config = dict(
    model='image denoising model',
    noise_std=0.4,
    init='trunc_normal_002',
    beta2=0.999,
    one_sided=False,
    adamw_lr_other_params=0.0012,
    final_lr_fraction=0,
    adamw_weight_decay_other_params=0.01,
)
Rows from block 5 of a small image denoising model, named by matrix and row number. Rows with one number belong to one channel. Each number is 128 + 24 x the weight over its row's rms, rounded and kept within 0 to 255. All counts start at 0. Numbers have three digits each.
Before each channel's rows are labels from the 100 images, of 14848, where the channel reaches its highest value: "lies over" is the class under the peak; "colour at peak" is the nearest of a few named colours to the mean colour under the peak. Only what is clearly more common there than usual is listed. The data: drawn small creatures on textured ground.
# convs0: first 3x3 conv (model.enc.1.2.convs.0.weight, 64x64x3x3, standardized in use, each kernel summed), inputs 0-63
# convs1: second 3x3 conv (model.enc.1.2.convs.1.weight, 64x64x3x3, standardized in use, transposed, each kernel summed), outputs 0-63

lies over: limb or head
colour at peak: pink
convs0.31:093131148124127112152126154118128143095130111145113107107127141145135127167138136148174141076116121097133137113113147146191140123108184080131141142121135151117103132132099095133060176137118135
convs1.31:121146111127105125122126107122097151115161180152145127117153114132137134096151148089149184134151103102185139148191120133148152112142127138118125140145131140126135119129134104116110058092095114

lies over: body
colour at peak: green
convs0.36:153121105131131132100121080165126111097103143156130147140111100150115086142156129110118123120161145147116105118085151138142115168122106158123123117126113135120162137173117124100166140078202118
convs1.36:119161132144179119118148073128177105109119142113153123108110140148136151114127148107162105132134124114155121118155101127104088150138108143124159150119120084099110128150141102072121099064122123

lies over: ground
colour at peak: pink
convs0.60:143175160125121128151118155153134067156168136155109118122130091105077131126110101136156115157099142147106137116129151162127149108144130132143118101073106136120085111147116159140130094134111169
convs1.60:089092172137126136126140143106080153145153116111129138095122124175120142153166159095129124134134122140151138158104163097175124099166101093139129141155132144172159110128138121117139173135144101

lies over: ground
colour at peak: white; pink
convs0.46:137089176140147128103119104135094118179148116122129119161141148185130137085111091131131145122095149136137161118108105123145127140142141121097126139142138111126139140104113089166120138128043123
convs1.46:101148080161167151117161139142101133098096114117097130147153109114141097088133173126150095102091112150125126139145098123112132124095137109156120130130147097114133109158122085135106123096066116

lies over: limb or head
colour at peak: black
convs0.26:093151127155133162135136080133125100098132136144095123131104129150119109147149144125127137094109136110107086170128105132109156140159133112173179084155116126078165127146110140109123075141146110
convs1.26:156119078105121108131109118135133160117128126126124130140182108111115101111141125153143133161146150109141160063070183102160095107118138126159106104118119139136151129142134107145096159097108115

lies over: body
colour at peak: green; blue
convs0.49:113142130108103099131137098106141169107064151146137127120124158109140142162129176164133161163158114118103084115118152085118132108121118092128129144139161139177116129109136133086108116102156143
convs1.49:170132126128131123094138142105114120122118104096109126088121129090191140118112095111135123122134156141143119139142101113108122122114124157119144111057179114092118160144140123149070086133114140

lies over: ground
colour at peak: brown
convs0.58:126160149131123085118149123134132118145134099148119140117163113109119118109113099131136099136125131117176127136112131255094103124098127108113168135121106124124155121106123132146145122140123129
convs1.58:123131136191143136086108146130098151146137103091120145114126118158127118150149112132103135157133161143129163123130132063143140091108124121139065109134126120126139115136135139161120162141130201

lies over: body
colour at peak: green
convs0.59:098128150149133086174148115114126091133177107146121158100109110154117120150083106128156155137101170102124160143111094156135113104108121122101169142118104115150138097132163125112109157165117158
convs1.59:109110153135115120137112114145111140126120115086131106136087159154141148214120156119147157057114134138057140136135148120115123133126124139102109146117145133095149114116120125123135168153115148

lies over: body
colour at peak: white; pink
convs0.17:122119182136156131104142137105140123173116133132112123098135125128114105122136182090128130125149134120104106166163127097118108133156115106151122176111094130132130151159075085123097143155104078
convs1.17:146127169098125096132126128118116141107124111103153134143114153097142138139088082174098080136169123152095198122122141097150147130108138132114115143145155136138114112105137144121111138153174171

lies over: body
colour at peak: black
convs0.42:135131084112099156150115175136117113116094155125132115120126148144146123103162118142124117119136099110136081135163113123154195109159133133113186110130150138115125131172071103115140111121109094
convs1.42:100139141158146075101141107134148125124106112090119158095108113120086140158088069133132150140087115118122158132108116123118097134087126150148173141133115145126169140075118110141161129124109123

lies over: ground
colour at peak: brown
convs0.19:141104111193140108152110133096126135112113120099070146179138144106159151145090098124125112096114150154165131141159119143135104152133125107131150099137121117111113208117120129116123141127110136
convs1.19:121131148138095124133131109111122103119115114181161115117126122048162115125141118153160172126109139092119125149056103111160105113131169134139120173141105146149106125125156147145126130128134144

lies over: body
colour at peak: green
convs0.53:098122135121121113135095126174176122113094113161125123141133132114115117106114088121151148134153114107146120106106097124116134116116161153095098139062168116118189123155170134124169095130114127
convs1.53:172117092105107137135143158115086150113138134084130107122125124138190113143114136122069138154105105126132147151150143146117094112144118119154131102111187165081093139136127135140116115126130089

lies over: limb or head
colour at peak: grey
convs0.30:135149157132110094141162116139125090113108111100119234112113126157125111115145097125104173113110135143121152113147133151119180153122148100141105106103127123146115130112129141154113090124127132
convs1.30:066125131101142159093080124116103134137079158162145200138151134125132153139118137149135113116113090181163120109108112125135105144134134119103160128137155150123115101136134124146162127102107126

lies over: body
colour at peak: grey
convs0.2:130151106129106187150123136169125122140125130138119125078120133146149093090154154089143143126122148141099074124137110095184155121171089148128089128128146123121155113121094104121154103114132128
convs1.2:109121158093142087085137138093112158133109144124136131171157122152138110137106132152142168149128140121125155117145153024093160085120136104120121117119133123117115159121123135118135141108135139

lies over: body
colour at peak: white; pink
convs0.6:144132142122120151100110142149102080129119138124090073147139125154138105141116159145125118074115132076134133123100143134148135130152114092183142148055138148089109106134155135130139137128149144
convs1.6:107129120113113132129112129127111069165159170180166104114112149104100165163130123146154165094142118119157113131123112161121133169136136133128156155160110145132152140132164145121131190133113116

lies over: ground
colour at peak: brown
convs0.16:120086113172147118163110129155152140113143139128069134151156121132123124075075098080125163084142166141135132106111128153115131113166149153127140121110127107132158145155127100156109152126113126
convs1.16:125143157122138158112125135100117134133158073126100141091124141158138131156189120157117133135120183153168129132144087127164118109117106129108124126141124095175138132180097140097109118108149157

lies over: body
colour at peak: green
convs0.8:109137162135115125092149120124099132094088119077134115099147126163136125134138119148120123157119123111157093152136163104145119089081163133156141129144184133137126151078150155079129107128155123
convs1.8:152134112095130154147126153147149143172167134162143103154106139115119138141150155125182121108164078091139138109126145142120132132110099103103131151117082122082145070130135119111128129138099087

lies over: body
colour at peak: blue
convs0.34:080130115087137106125110118117142098133114134123154144135146121153178141161118135172131131149137149124147100160127099125095093157138130118088132104186099122091152143081084140129159130144118156
convs1.34:167129138134163148183141151127170143147115132141069147136113132140118148130130139094129150144122163144164132104126185121141138128130108103158140133128175130182108098106139121083113150145164124

lies over: body
colour at peak: green
convs0.5:162142130139124120111152132150118072096211137123122127126152153153148079126143139144123125126146135100162137130132132117149085147117133138149092121131145112122144118091062115129130118116127073
convs1.5:139106128090094139137124133130143158102137112164121107162164119114107134126109137125121114140140148120179157120102116163101208080129113110082138128128116110168112129137154177139108124122150108

lies over: ground
colour at peak: pink
convs0.43:096056107091142136166082102075104125093116132109141164170155143168125127140119127134124147098138129166097116109109144120114123109115121146150140140107133139143165145129149133158151134113136167
convs1.43:112143171189146131096109158136121133158153105142112138099147099179137109132176123139096124132128158120176158157129117125152172124114140114143111110169124115168136110150096140143143147119138165

lies over: ground
colour at peak: pink
convs0.24:119124138148158115132108126131132060134109140148103145141093125139107136127113082114110141082136150169122138129105127155103148148160144162133117100161129154103140102110086137146178182122091126
convs1.24:128112105128101128141087117182122100124125129106157130186116102100125153112132129119122116150133081121099129093080122138156106143120155146115154123121071150099132135086118106131142076147096117

lies over: body
colour at peak: brown
convs0.3:168155136136099125148113101125131138097116160121117142106118119130122133181170171122141124108149152159125088096116144129093148114113080175138130137069147135149094140126104097109091117156146126
convs1.3:105110126134151100122159184131130111093132131125096141119116140145164149119103137158118134136097105120082129167108149125101140112132156068125137149111169108178162112155126154112165138159095125